config = dict(
    model='image classifier',
    dataset='views of escape-time and Newton fractals',
    train_examples=72500,
    image_size=32,
    crop_scale_min=1,
    horizontal_flip=True,
    color_jitter=0.1,
    cutout=0.25,
    targets=['kind'],
    num_classes=10,
    arch='convnext',
    isotropic=False,
    norm='rmsnorm',
    hidden_act='gelu',
    moe='expert_choice',
    num_experts=16,
    moe_every=1,
    expert_mlp_ratio=0.5,
    experts_per_token=2,
    shared_expert=False,
    patch_size=[2, 2],
    depths=[4, 4, 4],
    widths=[64, 128, 256],
    kernel_size=7,
    label_smoothing=0.2,
    loss='cross_entropy',
    optimizer='soap',
    beta2=0.95,
    learning_rate=0.0032,
    beta1=0.95,
    shampoo_beta=0.95,
    eps=1e-08,
    precondition_frequency=16,
    max_precond_dim=1536,
    one_sided=False,
    adamw_lr_other_params=0.0027,
    gradient_noise=0.3,
    cautious_weight_decay=True,
    magnitude_pruning=0.5,
    max_steps=6000,
    batch_size=64,
    epochs=5.3,
    lr_schedule='cosine',
    final_lr_fraction=0.05,
    warmup_steps=1200,
    weight_decay=0.3,
    adamw_weight_decay_other_params=0.05,
)
Rows from block 9 of a small image classifier, named by matrix and row number. Rows with one number within an expert belong to one neuron, the router's apart. Each number is 50 + 12 x the weight over its row's rms, rounded and kept within 0 to 99. All counts start at 0.
Before each expert's rows are labels from the 100 images, of 14976, where the router gives the expert most weight on average: "strongest on" is what is common among them; "patch colour" is the nearest of a few named colours to the mean colour under the peak. Only what is clearly more common there than usual is listed. The data: views of escape-time and Newton fractals.
# router: router (model.blocks.9.mlp.router.weight, 16x256, trained with AdamW), inputs 0-85
# up: expert up (model.blocks.9.mlp.up, 16x128x256), inputs 0-85
# down: expert down (model.blocks.9.mlp.down, 16x256x128, transposed), outputs 0-85

# expert 11
strongest on: sine Julia set; burning ship
patch colour: black
router.11:49 58 54 36 37 60 45 44 43 34 34 60 55 49 48 72 62 43 36 55 40 53 67 73 73 54 47 48 53 38 37 82 56 47 44 64 36 58 42 50 53 56 44 59 43 56 26 63 49 48 59 69 55 73 62 52 51 51 51 41 48 39 54 44 38 32 43 61 59 50 34 65 31 77 25 55 43 68 21 47 54 58 51 23 36 57
up.0:50 50 45 50 67 50 50 67 50 50 50 06 57 29 50 50 50 65 50 36 44 50 50 50 50 50 49 50 58 39 50 50 50 34 77 50 50 50 50 55 50 50 50 36 50 80 70 39 50 22 59 30 54 50 58 50 44 45 40 50 59 56 50 68 50 50 41 52 36 50 40 25 25 50 86 49 50 50 50 67 82 50 50 50 50 50
down.0:58 50 50 50 38 50 61 50 50 50 48 26 76 67 32 21 24 50 50 42 50 63 50 59 50 68 50 68 50 48 54 50 49 36 18 64 61 53 50 69 50 50 50 37 50 62 50 50 50 50 50 63 27 67 38 50 50 57 50 55 21 54 50 37 50 56 58 50 50 50 19 34 59 67 50 39 67 49 50 35 58 54 65 50 53 50
up.1:50 50 50 50 50 27 50 50 50 50 57 50 66 50 34 50 35 50 46 50 33 52 77 44 50 50 50 50 24 50 25 42 62 50 43 50 60 70 23 50 61 56 50 50 27 62 50 45 50 50 50 61 50 50 50 54 81 50 23 30 50 38 50 45 52 62 50 37 50 50 43 28 50 50 54 20 75 50 77 49 53 50 57 67 50 50
down.1:64 60 50 50 29 71 50 50 50 54 67 50 50 50 50 81 50 50 54 50 62 73 44 56 50 50 15 50 50 52 26 50 50 66 70 50 44 50 59 50 79 50 71 50 66 52 50 50 49 50 66 48 50 55 50 50 62 50 50 42 50 50 59 45 50 50 59 50 58 30 50 50 50 47 50 43 67 50 50 80 50 69 62 64 24 65
up.2:50 69 30 50 70 50 50 50 46 48 56 50 50 30 64 50 58 51 40 68 50 50 50 50 50 45 54 50 50 16 78 50 66 52 58 50 64 30 45 36 30 50 47 50 50 42 50 31 55 44 46 46 67 50 50 42 50 50 46 50 69 50 50 50 08 56 67 71 47 50 57 50 33 50 50 74 50 50 40 50 62 50 50 52 50 69
down.2:50 50 42 50 46 53 50 45 57 70 50 69 50 18 56 69 50 09 58 23 50 50 50 49 52 73 50 50 50 50 67 50 21 63 50 30 50 37 50 57 50 36 41 70 50 39 46 57 50 50 50 50 53 31 50 12 50 50 38 37 50 73 31 50 59 81 68 50 49 50 42 50 50 57 66 58 57 50 50 33 50 50 33 50 50 50
up.3:50 50 50 46 50 50 50 63 50 50 50 49 96 44 50 49 50 68 50 83 50 50 50 50 50 50 50 75 50 50 50 46 50 50 41 50 45 64 64 50 20 50 50 20 74 50 56 50 61 68 50 50 50 72 50 50 50 50 31 44 15 34 60 83 50 58 55 56 50 57 50 53 43 48 50 27 50 16 69 54 26 68 50 60 57 57
down.3:50 50 39 50 50 50 50 50 50 55 68 64 50 50 10 33 50 62 58 50 50 56 50 50 78 50 50 53 50 50 43 62 24 55 36 23 50 50 50 50 50 26 50 37 60 47 45 58 49 32 88 50 50 50 50 50 08 50 50 50 50 50 50 50 50 55 64 30 50 37 50 50 50 69 41 62 27 23 72 50 50 50 38 50 47 50
up.4:22 46 50 69 39 50 50 56 50 50 74 43 50 50 54 50 63 50 50 50 57 50 50 50 46 50 49 50 16 46 50 46 50 50 76 55 50 52 51 50 26 50 50 60 59 63 69 50 50 30 76 59 45 41 50 42 50 52 55 50 45 50 50 43 50 57 50 50 50 50 50 79 73 84 56 75 36 42 50 50 50 50 69 38 50 50
down.4:50 50 50 50 51 50 60 50 50 19 50 50 69 58 19 50 50 38 63 50 50 56 50 51 50 53 58 50 50 50 31 50 50 50 50 50 29 50 50 66 50 50 57 58 50 50 50 68 29 36 50 50 65 61 37 50 50 23 50 32 16 54 45 50 38 43 50 40 50 50 76 50 50 47 50 50 50 29 50 09 50 63 64 50 58 59

# expert 1
strongest on: Newton basins of three roots; pastel
patch colour: pink
router.1:52 63 58 49 45 66 52 45 52 47 45 34 60 55 35 35 45 43 62 61 47 62 35 53 33 59 50 56 39 55 51 66 43 52 28 57 28 55 60 31 40 43 40 45 61 61 39 65 34 63 44 51 18 65 49 51 46 46 27 51 55 35 56 43 38 49 66 51 39 47 53 39 68 43 37 67 56 51 71 35 62 56 71 59 69 70
up.0:61 50 42 50 25 71 50 62 12 63 50 67 50 50 34 50 67 47 50 50 50 50 29 79 50 51 46 45 30 50 50 62 50 50 50 50 50 50 50 53 50 50 47 80 44 39 50 14 51 27 50 50 50 50 50 50 50 36 50 35 50 50 36 50 50 81 50 50 50 55 50 41 63 50 50 99 59 57 55 42 39 63 50 50 50 50
down.0:50 50 62 87 49 50 50 56 50 45 44 50 47 54 43 46 55 53 56 50 78 50 82 50 50 50 46 50 35 54 50 43 50 50 28 50 55 82 38 50 50 50 50 59 50 29 50 59 50 27 50 50 50 40 46 50 50 50 50 68 50 85 50 50 50 15 50 50 40 50 32 29 22 50 50 50 52 44 41 50 50 50 50 61 50 50
up.1:77 63 50 22 18 50 50 41 74 17 50 50 43 50 56 36 50 58 50 38 50 61 50 50 68 50 50 50 50 50 50 53 66 57 50 65 36 53 50 67 50 50 37 36 50 50 50 50 50 50 50 50 50 50 50 50 47 71 50 58 41 30 52 50 50 47 42 55 36 50 50 50 45 50 50 67 60 50 50 50 50 61 47 50 28 53
down.1:38 50 50 45 50 54 30 50 58 50 34 50 50 64 58 50 50 63 36 41 50 66 45 41 38 50 50 67 50 26 50 48 57 69 46 40 50 50 50 50 50 50 89 50 50 21 50 50 50 32 50 60 52 50 50 50 40 50 32 50 60 49 80 52 42 50 43 58 50 50 50 54 38 53 50 62 50 50 50 46 79 29 50 50 50 43
up.2:50 40 50 49 50 58 42 50 38 69 50 50 50 51 14 74 50 73 51 62 50 66 50 50 83 70 50 50 50 27 37 50 03 44 41 50 50 50 50 65 50 50 50 69 54 78 50 50 61 50 56 43 49 19 46 24 57 56 50 50 38 50 62 48 50 50 50 53 26 50 51 50 50 50 50 50 57 50 75 50 50 67 50 50 50 37
down.2:64 50 67 60 27 50 50 50 50 59 50 66 70 50 90 50 53 25 50 50 42 53 50 50 50 50 68 50 50 62 43 50 37 50 50 46 50 48 50 50 49 63 50 57 45 38 38 50 30 50 50 50 23 61 43 50 50 47 56 73 50 73 55 74 50 50 41 50 50 50 43 42 50 53 50 50 50 50 50 52 50 64 51 62 50 44
up.3:50 50 56 33 39 57 48 50 50 50 49 34 50 50 50 40 50 50 50 50 62 50 50 34 46 50 75 50 50 61 50 50 50 50 42 50 62 50 50 50 26 50 55 50 50 43 50 68 50 42 50 50 50 50 50 51 50 50 50 50 65 50 43 55 68 50 53 81 50 50 50 50 50 95 59 75 50 50 50 50 50 57 42 40 52 50
down.3:50 50 54 50 27 58 58 59 44 48 50 50 50 50 50 29 50 52 84 50 50 06 50 50 50 41 83 61 50 50 50 50 50 46 49 50 50 67 50 40 32 52 50 50 50 50 57 28 50 50 43 56 50 42 90 50 40 50 50 63 50 61 51 50 50 50 53 50 69 37 50 31 59 50 61 50 50 50 50 12 45 50 50 50 50 50
up.4:68 50 50 50 54 32 50 50 36 50 50 50 77 73 26 50 42 22 57 50 50 50 20 50 36 29 34 36 64 50 50 53 50 45 45 29 50 50 50 14 36 44 47 50 38 50 50 47 50 60 42 53 44 50 71 50 50 50 50 24 50 51 50 50 50 39 42 50 50 50 65 50 50 50 68 73 34 50 50 75 57 58 43 67 50 50
down.4:50 55 50 50 55 50 33 50 27 48 50 61 65 50 50 50 52 64 37 50 50 50 22 88 51 50 50 63 41 50 50 57 50 67 67 70 21 50 50 50 50 19 79 51 76 50 50 50 50 64 56 50 68 67 46 50 62 42 63 50 43 33 50 45 23 50 50 44 14 46 26 47 50 35 48 66 76 57 50 50 50 50 32 00 49 50

# expert 12
strongest on: pastel; Newton basins of three roots; sine Julia set
patch colour: pink
router.12:43 51 48 56 48 37 47 51 24 63 55 25 37 53 33 36 55 65 58 60 64 40 50 44 47 38 47 45 25 54 61 29 65 59 47 59 55 37 38 70 64 63 57 29 50 54 47 55 50 44 43 36 52 61 41 30 52 50 49 64 59 48 41 56 34 55 54 52 74 30 43 45 62 49 23 38 62 50 49 67 43 60 34 61 60 49
up.0:30 50 50 54 50 50 50 72 59 50 65 50 59 62 49 50 50 50 50 50 60 09 50 53 50 46 50 67 45 69 44 81 68 50 50 52 70 50 50 50 50 50 50 80 28 50 50 50 32 38 63 50 52 64 50 50 33 50 77 50 26 50 63 50 52 45 50 50 34 29 45 50 68 50 44 62 50 50 50 56 50 50 16 29 50 23
down.0:50 71 50 50 76 50 50 50 66 50 38 42 63 50 50 50 60 50 36 50 50 50 41 66 44 51 42 50 43 50 41 50 56 50 50 50 50 50 50 50 50 54 68 34 50 50 50 27 33 50 50 50 50 45 50 50 50 70 50 45 46 41 50 50 21 38 38 50 50 50 50 50 50 31 55 51 50 70 37 50 47 50 50 50 29 50
up.1:47 63 41 06 50 50 50 50 50 50 50 41 50 50 48 71 19 56 50 28 50 50 25 36 50 50 50 51 50 50 50 50 50 50 50 51 25 50 41 59 50 38 50 65 50 50 50 50 64 70 50 54 46 50 50 50 50 51 45 50 39 50 44 57 50 50 49 48 50 50 69 42 60 50 50 50 49 50 50 66 60 77 53 59 50 50
down.1:39 21 50 60 50 50 50 28 52 50 33 50 50 50 50 50 26 56 43 53 50 50 50 50 44 59 77 86 50 50 43 67 57 55 50 26 43 50 50 50 50 41 50 41 44 50 50 30 66 50 38 50 47 50 60 74 50 54 45 50 50 48 50 50 67 86 50 50 50 54 50 50 29 46 50 53 50 37 50 59 50 68 50 59 50 50
up.2:50 78 28 50 64 38 45 50 43 50 39 50 50 80 33 32 50 85 31 50 50 50 58 43 50 50 50 35 50 50 50 50 58 34 18 23 50 30 60 77 78 50 50 53 50 50 51 39 50 50 40 50 70 55 50 50 26 50 52 50 50 51 40 57 50 47 53 40 50 41 42 50 08 50 50 50 58 91 50 79 73 31 50 63 65 39
down.2:50 62 59 50 50 50 50 70 50 50 38 50 75 50 50 50 50 49 50 50 26 75 91 50 74 69 43 50 73 50 50 59 42 51 50 50 34 50 50 50 39 62 50 50 32 50 56 50 53 50 50 52 33 50 50 50 50 70 50 27 29 41 50 43 50 62 50 61 55 50 58 38 39 50 43 29 50 50 60 62 50 45 50 29 50 50
up.3:33 64 69 50 52 20 50 63 53 82 80 50 50 79 50 53 50 56 50 34 50 50 50 50 50 34 61 50 50 50 58 53 52 45 50 44 69 50 56 50 64 50 50 56 50 50 40 50 78 79 50 50 50 39 50 24 43 52 50 62 50 50 56 50 00 50 79 50 68 50 47 50 50 50 50 50 50 50 29 50 50 39 62 50 50 50
down.3:60 50 24 25 45 47 50 49 24 34 37 50 50 50 50 63 50 56 32 57 50 50 50 50 53 50 30 50 56 35 59 65 50 20 63 50 50 41 67 37 50 50 42 50 50 32 68 38 41 50 52 50 50 50 74 50 50 66 78 50 50 26 47 50 34 50 50 50 37 50 50 50 51 48 50 32 39 49 50 66 33 50 50 32 50 50
up.4:50 50 50 50 13 50 13 46 47 47 15 50 60 61 26 50 50 49 42 63 65 50 50 56 36 50 50 50 72 39 66 50 50 42 52 50 52 63 50 66 50 50 50 72 50 30 95 43 49 44 50 50 50 50 50 50 29 30 59 52 41 50 50 22 50 82 50 50 45 50 50 50 50 50 50 42 50 73 50 50 50 34 21 50 50 40
down.4:50 50 71 50 50 58 50 50 70 50 50 76 41 50 50 37 50 17 50 39 50 76 50 50 47 50 50 50 50 29 50 50 62 61 52 50 50 50 50 50 50 50 81 50 50 50 50 40 70 50 64 50 50 50 50 50 59 29 50 59 50 23 47 59 50 50 50 50 38 51 50 50 24 49 50 28 50 65 50 72 26 64 50 52 51 41